config = dict(
    targets=['kind'],
    arch='mlp_mixer',
    norm='layernorm',
    activation='gelu_tanh',
    mlp_ratio=3,
    patch_size=[2, 2],
    width=256,
    epochs=12.1,
    decay_fraction=0.4,
    weight_decay=0.2,
)
Rows from block 7 of a small image classifier, named by matrix and row number. Rows with one number belong to one neuron. Each number is 128 + 32 x the weight over its row's rms, rounded and kept within 0 to 255. All counts start at 0. Numbers have three digits each.
After each neuron's rows are labels from the 100 images, of 14976, where the neuron reaches its highest value: "responds to" is what is common among them; "lies over" is the class under the peak. Only what is clearly more common there than usual is listed. The data: rendered made-up planets.
# fc1: MLP up (model.blocks.7.mlp.fc1.weight, 768x256), inputs 0-255
# fc2: MLP down (model.blocks.7.mlp.fc2.weight, 256x768, transposed), outputs 0-255

fc1.396:070027101187169147138091064085095130095053104100149110123129190094112182180110086156059093171113141129098137134105140147131140148107165116156152103111110124153170146087145131116150151212166149115076162077233130147098144144174070137137166130114174126149124111122112156148105143136089120187131162111095134093168063126140144136146132146142118158137152138139176123104125152124087118116084133083102192083153170111160115121116115139142176114135198101158148130150103122087144097067143106153146090155092123158161132111112112085146126123176151127131219170122156068162100137200133159140153110127148065134124170147119131150105076167054184140128138119154117123118105170069147068161104151139130102126139092122093115061141130135106119134115025128116107138148146149148149118117144129
fc2.396:145209095174137100160127107135122138096126168217165131111071147126167195117157126163216058102061136132071130065130154130153180176115129095155075109138130082114101143105142153187128146165153161143131111159100092087185093112194116123119198127148147119131081030068161132092141143142136126196168113124136142105128196123160142120122094131197197130127068135150146130120155101110100093144127164125129065110151153105131144169138142124109137130112152135125106128139136129101094170109186168132122129126085128173144153158140141173143108074173155142056119147118142146102105161122133135147160097157134165152114145108113143088154095111121115151110105132072148173158146147205179094084149124163104118149131154124067094111186145184064144101106157130125104169146169088132125097073135141
responds to: cratered rock
lies over: planet

fc1.755:139121139150111123127148160114144105135142101135090188176077069151145220098078170076175074114116194102105134097098123043081147119077112148181119106091087107103117147097126142119132136128089116160150100139101124149134042079121164114139133174130180135161123135046137181133088129117103080123078144093071108120105160113099099077110126089095174102150166111078150141141155102139115167071140109120097121123147143112140189195164151129189164134085126157146119100143133153077151141155140168144096124142116130085171099176124153168170108095154097134128129145133092146121175137095154091110128139189121133105122124090139167085181142123195128144107132142142119116183090145173108076072133113145172066109090065155122168155099147137144123164133165109086066134136135187137105186181137190
fc2.755:153071127114109153097110131141111088134111086142124159116088113131095172167132125139063072182161147130135147189229133126117115142144099157181107117152141074086109104132180123124174162079150113193105134119090170124098131131088183169115110153143130152088102059126088179163054138102117101166079153138158129121145115126128150162119052157132110122128062120126125140182131147160151111197094072091164163126109101146147135132127112120206135148105104119119163122120142146113095128101202066071139199129030156144062130128129087204108085163124132091153145117150088084102105124143167084141162144106168093108107111063179106107117112100111095093169169065161124115110166120113143121108157104186166154148153107140130135126174128139134106135100112161080130130096161170152075112115142096
responds to: cratered rock; full
lies over: planet

fc1.209:118116176143187188154091200133102119145101106112121086094140116148156098123079093092178103124172171142155159142198167076070067080104121079104163110066126110169101134168100146068155128113101073114116128109116108114148156159133125116172106129142146102147121133070062145118145108128170092132100174093033119127143142138134107100117144078113102110152129134174091128112165077221140176143184209072062148143110165099145150081130162127107148164054165136107148111126117142148077119140143116114122091111128149109143109134182143175178082146121136109125107115133086135097083117137124099093140132148116087142135082131192142081157135158117126136098095114116108136157125169076119126180125147133072143137185146072175163105149183088121184169050108121176109133138120069141139140110099117
fc2.209:082109125208129112149163161132129113129131176179150162120139084076136083117166136127141093136150135090163107170142107166166167123122110159172128163130100159118137069091144087154110138063120157098178189141139117224071115159180147091054132115124116151140144118083152168157125110092105198160153162134150173125070189171129125149117181114138135115118164145121151084223136143093112177113033181123106105166108145176115120122129132148137177117172074092158142117076134085130134125153054151167147145126175159195152131132134122117144180119103120141139216133156112089157139084130125190169126174084131137212111124171119122132136185115156118153129135127149133115131118207104136147147120113144153134112100114163114109130135124122137141079116134139121161110190057108124184140111093158
responds to: crescent
lies over: planet

fc1.551:106096088186149133170101124116101129126086093102139123050191223139140172173137067164083092163154163117109096136155146184139145152114137120103175089100107122095150102087178120203125153130086151131111135095163128119125120117190136176134162113099178131121168090153075129090104078144126146167132121124135145112142105163145112165148139084095104152148137125094218083045096124120135094119151122120171125055110097136121119125142111200108177097145125105168095159123073194134084132109081126113156103113078148129123112126100134067123199123153117106135202147152092080176079119170105150128127127126090110188074190107112150120089088163079093181135079139121134147129159122139090135147132168123162199135132090171114131106133082142122131091137080151152140135101142147160085138127117051
fc2.551:157203190160128097131155134142118147121120204121181165177105118059154170131099138128193072152073102146043135111185143105139122163147085135123122130133170102123141148123073118145085133073112156081157051165113121092140115137184102096168178155143087130140129061146163182100155116114122098139123182117161172128147132123187167109043107172180143129137049165147169145132173102134147099138122186124115149185128114162162146151189134133147140166138146105075076127135143193124169202169112162116099152129092169131126130130147148118183159045100120137126165125092105107135087125139130162141145155129138119125160160143165133144144127119121150167166128111106124140145074119201148145145127175125141180136140170105135116134177144133069157178098146117119089130201133097146156075100114132
responds to: cratered rock
lies over: planet

fc1.146:115092108141148115188091182118097179150150192063085098136163169154160149147113168195176084117175129123100108151140085136163117146101096083134115150155102102088150078102184089147165137076145163145072155138158096146102160164127171096123134133086164095136146114142058127065143051156163153127138105153147117118131069153158107130133116077154100160090101091050198125062094107146144129138129162158086116103144126071159133166080111152124205114139128169123094145147138122130131097100106105240160138146074162195118120106072145096099129096160071088127125186168115145163127114140115164181093100101120111187138144136116149112103108087143164198131093115185114145090152109133148114105100169127130146137118116150102129115139113110108144158128143137199135166125105180087125177102102109
fc2.146:169197164135168151057149148137137056140174202134136191119116130112156137126139079066148100145127104142102150195174119144122084111147076181178130102141182123115137133164096127165115193114150124170155100145127129135131137090140121148101174127151148166119139102151190187124094115143106157172114167140137164131099168147177186162148130172152141133166154099051176131099135151150163184116165101121196111084116102180132190149102175146191152112144088113141121143155187193126126134189099112099083066137085152125156121117103214153153093117172099124141174194138120130141143110126083145114111157137112162157154103156129128120080120140100139163168086124125112117141164148186185163139159150175089178153158126175163126064160142123134161165143105118142149122158120123212150135149129143
responds to: cratered rock
lies over: planet

fc1.478:158141129125127143124079146086163112086038153099151113105090169122087120167148171141127105151146085092167177104158167137142117054141108149113101126145110150109172114151102105115122100166147154176136112098155130115207162151139133106068108193088034122094166045185105076128191111158154118145155157104100137085141218141163179115117128155170144120105096169068129119131159130056120142124204171100128172142108131086156115082070125160123180116117166164191144100106056153135155150126135127133137094160203172108082170100106138113113167101150147120144115156112183116140098144144146102108164124112135078124138086127123074118112114166080112115125168178171151130109104130125180130101103144135123083169157137154121145067105119107075094117117124107099180154128152098161100119130147065
fc2.478:059111148145120140130137144155167154141155152108070133168139178125165137169117143135122156126037173205107085096060098123095146177119114075191131109112142140079100126089147171061097142200156151115150115122096130112121112115151058119093122142145166177089135189105115147112112085149102150086189115124067115191102140144176124133200171168118151103162130152145166161099119111142104091190111099079144146121187137127131108110143142109095108133155099143146086102131230116147156133120214174122170063103111113112140173136101098141122128156087134145084127126128132130137134102099135162167135074158154157141110053087177096118119151156184163104109106089143138186139155094120167136159112120128126171122126113121137131132129102119111166137097115153090106147106107151123118051035159186
responds to: glowing rim
lies over: planet

fc1.494:085105093128123179147086119131103196167122100146130111156136089147140128162142096129146087073128072095116149123092109189103119096139192107077181149118146131099128115145097194161107128146078137139122073112128115110165056088145202123117148144093117170118167119101111121122096120172190162094110158149089151112124130146117147138142122138095102134150127083147135134045100050117089165124168126152091095067172068092138095127100177151157176169082107176122108105089136130134112073119118147086135159114144068108139090139141170128159167134100135075160129175077080106134165081094072102103093098094067133143115164043099173169144140139118194138108144129043155135121115070106109156104127149130101175145096126124194130151140062150129115205102116118166127116151103146126100172172122114
fc2.494:136106116131104105122122086113146114127146097139114102165120069133133105150166182162134120177122133101198101140137120166115169091152115163074159144106098097113149117123123102122124206181072107130115172075112148108125091137129121088127131080141114102138204050148150169150113156095145050129068064094169116107168100126097133097120082125179064138157039175128086142166170162135207160159118099065175161158129152132137177128062142133136130145121158119089064162102125153107110137145170118127172184107174143139102158099123136162106049127124091161123079127136110086117101108137167128103102088071128161056198071156121113105133114130125059153127086120091135193101159128090132156118109099149123151163125175108117147146119074122170102075159158133122169108085178123116121109134101109
responds to: cratered rock
lies over: planet

fc1.310:096108148165070087161085147093088100088157124093077182100124112115150181148118173127084132141140083183134073171068084153174118121117107180116146165167087147058147094072166097130095120118118136142124122115151122073138171133113133045063126150105099132125156132083092066114129113118095133121148124101103146099159139210118149104118097105181107147201100136057077152138043109144083112099102133156097068134123151141097123099129126123118159096088104182169114128140144118135168145152128105116119121143103144100144123077162118075097139088158081141118132152180110116149108125149156174119135151090152147151103137131151145104125099138117168145122218165159175110109131096120164113211090103130089135194103160143129139082167184208115081157108101100072115157122099140123119125182186105
fc2.310:151086129136151128110145084123190074107161163092126142123170122113163105081128137111154176098118113097171172129216123147162112143129109115202110076172146167121117121211142192152123121143166102200122142184086150145108096065103205102084155070110136081109117166137156155110129133123087142129122123129142152122133144122137173126129080188165163097151153110136095115088164135176168188159166081135174136071145056184150215136157170150196109161144135153125143168224151142136092113173157127164060082121104163146126109215127176119172075164136166155151133184089102129154165106150103093089139142141145121137121093136122095153097111099114133150152117137174125146108120172167156158135160135151146153128085145116115130187141133079082131148150107123124124095128158169109136132117150120
responds to: cloud-covered world
lies over: planet

fc1.79:125111109158126118156129181091124069097107127159153129104124090120117107127136108074071138123025112181128074102129122116101108075113070079199142056135117204140093158127137096160125108122127055172072106126152084118156050192102095084083148154141117091104088114121133127100156097162122173156090100120095126140151083151119141095128117112150115086121164145126140167134117172083122130157108137129128094126147126201172119162166138121150099118129098157118145131191146083115105146123134141151119150180065117120178118174192115109116119109072137088129067115162141117100124154136133141138150176158128071099088138112169102109111130165077099104124184092152078179165118114054107138105153124160076161134083091129157247153162164123145116155105091102150167112153190141132120088096114127
fc2.79:098080090120072113139162109219160095068173140088078153119156153103115115162126172177167157112049134177151116142130086130135059103117113176140135057051092221086125095102124090107174120144141116142115105131101140189139138107122082108125149081160179174105176136121094124113145148151178119142146130146138157116139137074151141134128197179140214115150105136149117174126141145145121161189106146153191144108134131158177087142081122132161136133124147166130142120119118150107111125121229119157152066097133069150145129146108131138133167121168095065106189140169113156173124158145108108120135131094111107131114072170133092159045138121102135171121102140094191119136148060139069112139130159131135144101153147080087120126057111118113155106075138123162115126109105156100132173135113104
responds to: full; cracked ice world; cloud-covered world
lies over: planet

fc1.204:161121134108159175154184180112165105130110197135171136110148118106111161089085149169151108121138101111199153080176110176145138113075143152208117083206052091114126147116122119096173057157160099099101165139166152139148108205084131093174134150110140140092085103162132199117133146092064136107125143157125140101155103114168158122185116124137092106139137156167092124123150108101151123078161155073074171156091151145149108155125150188086043075155197092107187136102109140108134233078088121139113164143109109075144148135162115116118136084145118088107100155129103160176142136142125114135127147140128141141119149102143102168095135163155092168132140143153134145132140150135181096158144133091111107106066156143118188119108113101124138145172133108090076159151159124157206093106168106
fc2.204:148121080133099127168120102119143184127115143128133107092122170088103128179154157156050130149090159133082137065146163104154180141168158071095124140149184159146101141118153066152104126049114174146124102121122113177093191120067179154106043149124077149150094067083112116118122145117147193149130043121098112123098188149133118121109098135041178147193186123090129120107134146109116182136155153168121081146104145108155154088072146084137117134131133119083135112115138138098116094108114137112175150143075184165055138074105103156150084151158128178146131085089147093109120104165156121097094169086091143081120093160121149060138094139120126105096119104098118164105134130110155120090138129080154125137139096117075193101106163089148141147130108116138129129109227141139075111129128165
responds to: full; cloud-covered world; banded gas giant
lies over: planet

fc1.596:077110137087167139131173131141127134149117103119115153123174093134168149106157121058119066084110162132042107157127133086115093135108086122135106136163104159116149106158146103148179110077122153173121174111090103137131102091092173136120178197131113129130118094074128155155073166076155055159080191124082126148123106138100126110167163109170141153111163065112097175135138115106100087098134142173080117112108100116144126172100128151196108087130132141105080076102171140148142188107174185099150160160117115109152132106094163129083135163122132170116078160117074172084135144107170111080131120128127187080071121089165118104124131104185135179147143125065134118163126110178158131086152053048151081133146130126116146102114113207131130177167212084101137116139136142155078142167138125
fc2.596:164124094197186110160121096150104177116081061134066141087096177154104087165093125128132116115114158135112139125125095109119138192205107147186179148098131050120171132143092206157101112080147165141109119117136131163057113118177146138105142162130146153110150138077137169101088135161179086162169159090185118149145140112107122130160101158159147127138063132172094101196107130090135123104155119130114106163141137159101112135155141093199109110086151103156150165130165080077099113076165107097122152132050131136098139140149150165113094123166117159108127182130125113073111103134133103120102116116132125118151194121079098150141142106111142094102190118161126147132121150088146132130099150121156097136145119138091105114215100163125127161133118129094105194136190124161070001087172127
responds to: cratered rock; full
lies over: planet

fc1.469:178092143165136076150157118094131187142173116080132154190121058161165220108128094156142122074133162157136148105142112166116176101091109075190142102108203080132110159125136140160103094112112085076110147089157118113093119181102180132116182137161105056153102161115118178137221120147146151107115111179116078115070148089101147101135096113126094140153109085164088125129146112143124143140168098193026140134150123151154161111195119145094155131147119145129153124148146153110159204097067080125119164106156125116146120068161104030100097117126099027134158114129135097135152151138115130105076149144106096102137117133092118136108149148154126133127137167139157148165107158082157098145133125151131114100156108149148117160114103115166091112104129140089080097105163130098151149131174196
fc2.469:132107145154106175119128156162174103091124080149125096146137120141156095148098154136165131144110128170119106115165101099124143141153168117122106187145110206093070104168160103119062192113139192109163094128155166126080129026156162151181170146104136168122110189096107206143113117117097160116167157146095156143115157181098128117112101166102133166120172083131113117070104101162111133101117183121147167127104075101171143130150092146123085205135119100105042120162144103172090111122152142143096121112150083139124143138130086130099103159094151168116188142139089080159142142145147093114091115063050166171107101120192120146135091169121107166110134099130090197070119063134098137102090086119185143157131156130132179120147128139134155137114097150064129123146189115140111049105142089
responds to: full; cracked ice world
lies over: planet

fc1.259:120167143088089144129142142145138150115113111106070186110183079124091097127126106124141137089109132119043134119090145088117088101080080131098130122105147148078135094098158155136101065098089180150096088113116127100132085105118122160091154162158127079134068123106120123168094095121154164185051162133079172107105126198067116111157131084179058162103155080077084190083081145135081115107134152132111188142123051099129192112077133082171134102135146212157150096176116096063144134115072121165128083144065142150143096110159157122172166165161107121135135120152099148126147133076161100118153152137146124136081153137130188118179118117138138165135147148097108162113125118071136152072102151098110137105105075154145167067120188141087114117150134108164114188115096145146097121106116112
fc2.259:119117107147130120110138121175090071126183143160070150113085164133076173180101126113120123139169176111093095198195137124164107066160082183118095113098105096106092084160139147147176137110105185131121117073097114101060135097200170100143149123160121188122133134110085122101115165169146136111121122112227105104140081112113134153083153122136139118211114102081123136081123119139079138126094166109146116076163112175111148102118079166146142106143100129130110130105098147159099144116130090143133209160086083092102153113129146195119095147160174195142150143113112144072146140102100102097136100064150190152103161071129093165127171132093135130144092121127125141116122086168113162047139133137155047109180125129160088134157122107122093118164100102063083122080140133180109122159154147
responds to: full; cratered rock
lies over: planet

fc1.116:093129135107058176154062105103170134128152115150104168124139113028092126123149113110133170160104116099153163106124159105101083117103109160133110171106114128132130166071171167146109134144122115117147141133116166089149129081146094111058129144134157144058117121135061107103086149136113180176096125139155100168128121113118068142167087106133083119142120100180098149133111167094083117086111185082208152102194117076158161174149212101149177149175125176093128123098112115123159088099120142098037118177125098129148081070181176130097055141165098099122103146145109068143152125058138154118147120132115148158102161114103138180118197176149125093089165188088107097138129135062096091116172159103087157120137098102148136107140146100117143138123172124111105110133124111161141192134097112
fc2.116:132118083142132108098114050135181124098113090111117126134103108198187139085057115144168174116095121196142164082113146125159175115159164072039131109126205141116138160110097192122124132130118105120108141085102120156079099086182041111170137102141117094195124127126130147161139187112123103180072143132132170127137128144111162170101094118119148117088114125148133149037112144122160165109177111085147108140114168137151169111151175137161083121112213155107126135113144156146114134165197141153166122096069135148149166146092156110176140116137137136107118144130142140115156127175122116061156177139145241067174107134172151132126146107093101130130144109135150139109095097154158158157126107108106147114093128152134158153131125131111108154147095187156141098122096148091013135101133169
responds to: crescent; cloud-covered world
lies over: planet

fc1.44:077052133160124231141108095081100157072105183097136072154119156067122155149090094101072098146118146154111136084112120099150086126133134138127104085119131105182102133167118092109136101171142133124149183111220189104117186174139061137129154111108145150160153134122092138153139164098104158143045161129094127118144086186166175112098162196132118148133118108149116128135192110083116111132097138096137193147170150106126080081136105119110129104128112090113121134156168087107167150108157166167156125140087160159151123113149073064149071094173120127135162134086108134155144130157117101134141129130161078096113157148160117219106107144025131165150131113135156151081114148089108087159154126130114110132159107122140080087155147119094110105134072095119087087151168185128139081180100143
fc2.44:118079102150127090157114102132114117142138077141133120087112161140116181157207140127122079119103111132048119104100181117153204138096154122174068149100153106111149090071148116150144139133185139105097170138118087159192145109169064121148161187090105103124122055076154150066118174152090134144191117168137124159102180158189110119141117074189171148118109150214173133148125151126127077149128141125130085101083134126085081181106124111090134131149139151181138134159118116114083174081121111119149127115140072195123169154120156131107157153160199117150112091118181138068118151132122131148143076158136183116125150166116126052161094135123140130122123107111149119143156141148127113070117106164079139116168124160099151121169147179073112152148097114111124189140137078139074108038153134
responds to: cratered rock
lies over: planet

fc1.524:110090132121074105094141172111103163148134145110073202094108086131135131129154176164149132146172110112111087174150096157106168091088128115163192105123156140119125083113152121140101135141106157161175043166076081099135122122168142051149128075142092160124080129163061088120146097109163086128149147133064098093136138153134136146084156128151106084181091111137100133128129123172065070097140046112079082130124092192189130155106152175101118086102094140124121187187195130125147138084152098189205184116036136145145106122087143135096126080154082079121139142154113108130101098156076120152122158164112073119161115135107132082095117122117163141147166093129123160094172098118131094108174141123094106139115135121079130086085135124076096108105153153163128157092144163121164124151088118
fc2.524:146175133149155151117144141104110090089115180072127111125206116122190096108104059018116064148080109143154178172152114138133098153121105169179131105200122123128153117149142071153146096107117089132147120160116125150084135173115137149062143143133133110094144099129179135146111113115144138155100099112167117171089182139165117209131111159168140138133138093113179122162142172132169205105153109152118111116130107156147118111132129184175168152157088135128152137111161129130172115185020083080084155142172192114147113134140183135178164105129166144115133131135081145177159122156094137103115113161107134151155115172128111150063137189136119148093105149125147110143156213127151116146117140233135118118080157123139168168094107153147181224128105128123125117139139113122139149152151154
responds to: full; cloud-covered world; desert world
lies over: planet

fc1.549:153087151114085118169117108180140180157101160155166144093143110137106186093098085104152117090104110120100174201141107160133151069114091141152130128133135153114117162141091194178108080159150101152104124075158072141102120096132160187087050151101122059135082135144161153170151128112083161119129093148143125163153104083093095135178140084106096157126179096157158137090050168143083119103164135161124143122143142165083173151147115157134185158148157146136139097090105087118168208108119145079179142150085142119142106160113175172122136135051209077115071106107078066140158125137173137119123143137142084178053175124130141130148143137128131148113112167147170110136069133089087096133148146126145166097113106112131149132086178141190096157091143169120104115117123165128162137088190165
fc2.549:143108174085095130096125144106118105142152116191167100097136177104100107178157134161139194135153110108148089107115144139107158076162146188097125167126111127133083077076098146143095199138069140158097133159144118137048092168149125130197056083097098129109126122180135054112127142165148106100169116130177115107135088126105123119119197100060102158126114152095120108110090120152124139160138136111099150143165105104139118094123092163114094097111151121106146190102110091147151119079165157137137113148074112131199091131108149111117150202157146106137141130087127160116121103077101126087073180134121158102136129153112162126104074058100154078134146101097109168100080142114135189110052137131134072162180139152171136071077155130098118104067149111053148142098081144077081101162108185
responds to: glowing rim; desert world; full; kind: lava world
lies over: planet

fc1.178:174115142092109073115125105141182110105115111180097137104081135131086153090126122088080174177131160109134171125149098107144086104110102130113120144118108096140190224089185146144072185155124119123116075126144103072160157089132185150100137181088125130084115129149128151132140178089087163124065086142163138116168076177092131123067149099148106132146129156075102138135138077135094159172121118117141108060134082107078154146140163197111089082141093090128089135094083167084081157181136083118114150110124115073125157134153108050096183109153092092094155130116144150085176144095147164140128101144093131111095118130174155120128150120101129141103157146143112132131065094155122087178137147050088194111169136189107135125139128102093110081114091147108143157098189165126075077148089153
fc2.178:132111132091126095105143131121154040125184150076133168122107137076146141079087167148113159174160114129107145148120122100130109119160122138142116130114239171111152147158202124138113103157120132106141119090188124131124149162136102108065094086140120156117056126102119077179131147071056152094142122120170121108122149117086107089110168136152099099111141069139117125085112139154107171096084114162125148156198141140141131168143122102143128070095120108120050133144127126153137165181008098079116134091149121136172138111129114132140149143152139122155152140131126208091132105118134154115173125184131070133091134158147189089136117101126122035123101121128133104078110123079135138122140127146102120168093177130159090223112174142095102078142132162170100196111071160129084130104088175
responds to: crescent; cracked ice world
lies over: planet

fc1.359:104094151134121142128156162145133126131117078136122121112079191082105109082107101071094141094157103154102118146094045144108120118085142141086130138178154124166164081135141170134059070118124133147150084131119147102091138133131120133128097127157144122105142125149155126086063105106128168150056109176186120110119120097143099159063115206060096158131106106182124121129162131070123102206170087150085150074090160112096123092114145122094142084122110094169157104171133155081129129077130129069154204145138086108098153183045139049097159077135143135140111105137150154128102154116068137157121158098097091151133079159099127102101142135121194164112136114105153100107128108147073103175207115147149183122061134166151177173086136154082069147143092114149130122140180131129150137157138111
fc2.359:146103107073122127094120145090109122166147164128114170130104153164153143131124092176135130126115119117150105093168107152186121125166208163126118059088119107089173114168126119171134154177153136130121138142067156142133166161063179112069147123124080182182125113164089111159087084067157072132174139083147119088103174187115145141181118116182112134141159115136114150148097092146094098136070044120099083157161144127165100138175095168088082137121125097133066106174111142133195137118159105146185107161150134139097130113122112104154174110103138142121172156145174119104141077212076127109148145191226141154063147139090156071173116132132157125132102117130113138135133125101111057084123116122106081152113148153133083174112123167092154155163088124087156141126160177114087185106154136
responds to: full; cloud-covered world
lies over: planet

fc1.707:098116143120113163136124122100080117116081161097196181112135160084185116096177112127147074101101106097094111171134119131079100085160167103103140130122199155151177161199122154153067173101093108173168176104196069103143122173112100164142100130151202094060131135129112150100118179128170156147105152141049122140126111110077096124156091146151106118128141140169172131132144087171133207112165080094115117122178114123136139134143138100138104190103131152151160126206162109141129105089143102067146109122144121094169121156190153161139073138144151098090178100114107066134155163167079105119099182176117094176094149121161107077154076083112160120104146133152124090142137160090112098078160151096138071131101086146159145087103096094133133133196098126120140129149156159179126131121085093
fc2.707:112111096090075138093192182124093119158164151113134165111153117121151061111165118104149177180134140120155132172126066146160109169135126123149152131104186174141135115195175071121137177127178138146127141126111118190127135130208121105127145144149109170126175100183109217116135127101137112157191195163172108101080162142132143091105211112129147111112043140168126104149107136168142135159108143145152118154070116153135117199080142128145133148148066114137122156152136096193137137172094084211145166166147088169141130136120171078107147067133088156104134190124113126176116127118193120054124115066170094153132146141088146187101116129122132161164161127160135094168062125149112166132110130185167081152121098142173103134141142121115146144082123147109097166118133166157139124136089102
responds to: crescent; cloud-covered world
lies over: planet

fc1.26:132106067195119161152105180140049194141146102092181143191162141126119144153120084137104111069094118100081126095107142153055113122110173139088114105109116154141171186109102115220055134213136111134120083099173086096140104147122074151134136152174152149123125101163103161123127145120093097145077154174101150151100127101148079114169137174073110149116140155113149166125130132159127181104138179164094078117090091110110120128127158140149136131136082121129128136138133087138121118093136090174096091146144085101186173127106150187124096186135131079105177130125149107067115160109126088138124186135159135182126184082059119174142097081165114119119106150124121110120132122046081132121100143145117160118098071106164179131106102089087162144104083112126125065071119159135162130170078137
fc2.26:120186133104101130124117122204121186079125136087098221123080115167103150100134136149160168131141120178113163132081133133082166092143107121106132111087153160111067108153106108123116220131182100138171125134138151118125113156104062122162173140127184103122091116141176228098118173084130145133152090116199136115119077108101114154134121149130184160100051146136097150160116093141100115171095122129155170134154167175140147127029078153136161150156177102088114133160161122180131164190115126073124150118142117137101175160131116115091071082143117183134116115120091119158159125139135149141128059144148152093125081121107146128103074161124110183150109138147114149196151131114162134127152168128176133096175132155166150064123144146166136174180132185134159090087163113129185174145129133
responds to: crescent; banded gas giant
lies over: planet

fc1.167:121122144094119145115105210112123152135079120097163091133187111180164188150082085144152151115157120123151155098145110124102175119092087172119086101154076114111142160082130132170129119137155079127074139159134089140110164136121152168155070100127133213089107044126105118138144139160111177106130201168064145068141113157172155132194146080157167142139117079135135114128115129136173154107145151073132079082112138120069092133100126111125111089137121117123086133075075172133156155101126160200122073134182152105103179117141115142149165094126109114140137177174136102137107129137135100180151132164111091155101136118108140182126090141135160153096132174151053097049126082146159168139069098102124088100102126113121165091199129076101060122097042125139099134157109120134173145127131089
fc2.167:113133104141049094143137124139117173104114110153168159095112126099077164202206145185107133075133132142080105058128153162112155089184135134092066201122129177120153117070082160138139187162137168131146110117117118147169113119127148161170000136132152099132103173088138131083143133070175095160167152145126150121116058125112125094137172145121115128143077156053144152199150122124152124126070160143168198155123112114153141107124087093132080099135172099099149107153156183108142140154181093069156102144137097135151154120131128098111138113130113177128180113103152164117071154078122129155145134154149132077151091113162152126148093149095149110136121104092098159123129117132150143077083166160084106076145094142125108017123138063121102182118100153107118132120112132140124134138126129
responds to: glowing rim; cratered rock
lies over: planet

fc1.210:111144151130128151078113115128093096077147078109235104147110097164065078126116126070103116147125066095152136112106125149101091138121102148118104136186146125149144142099139174123132084153092063126136087158094151089153139056155173152130169119184146168130090121087120189134099165106162180181118131160155114139160102148148138144117118177122161147087140144114156142181124128144131094125084071144127064121138112118131128189178147125135177156115121102092084093132168119076108148128074134123114160119094076145177089155098128088124191131092099125108185068115122085105122128074153089138080097135142171069128147078126061149143078059121132084163183160123144183127096107130120092098151135074100066132150145150147128130128131174134096076113102111113191129179146173125037117089134142
fc2.210:121108127110134119144156142081140173115130208183096210116046047150127109128163146137156109127142137114087076147174190196138136155145182100179071153151093128090109163101114133095073166101125166138142138105064088120121116081163137148083106122105041170077137191095107165143147121110140168116147152114152111148159106149173088145126123148106119122105145116149124113145131135140105120178107157129069105169065172182113086158144139107118099119157036112172192128112131140166148131039112145113216104111139194104140136101190117105126130176111109137154153111099122091111158086133136177124132178089108175167108100135099154125148198112150140164111099156132142117114130164115104137125105143132095154113149124117146083042167116123137097082115087128101131177152075165108113135125108151
responds to: cloud-covered world; full
lies over: planet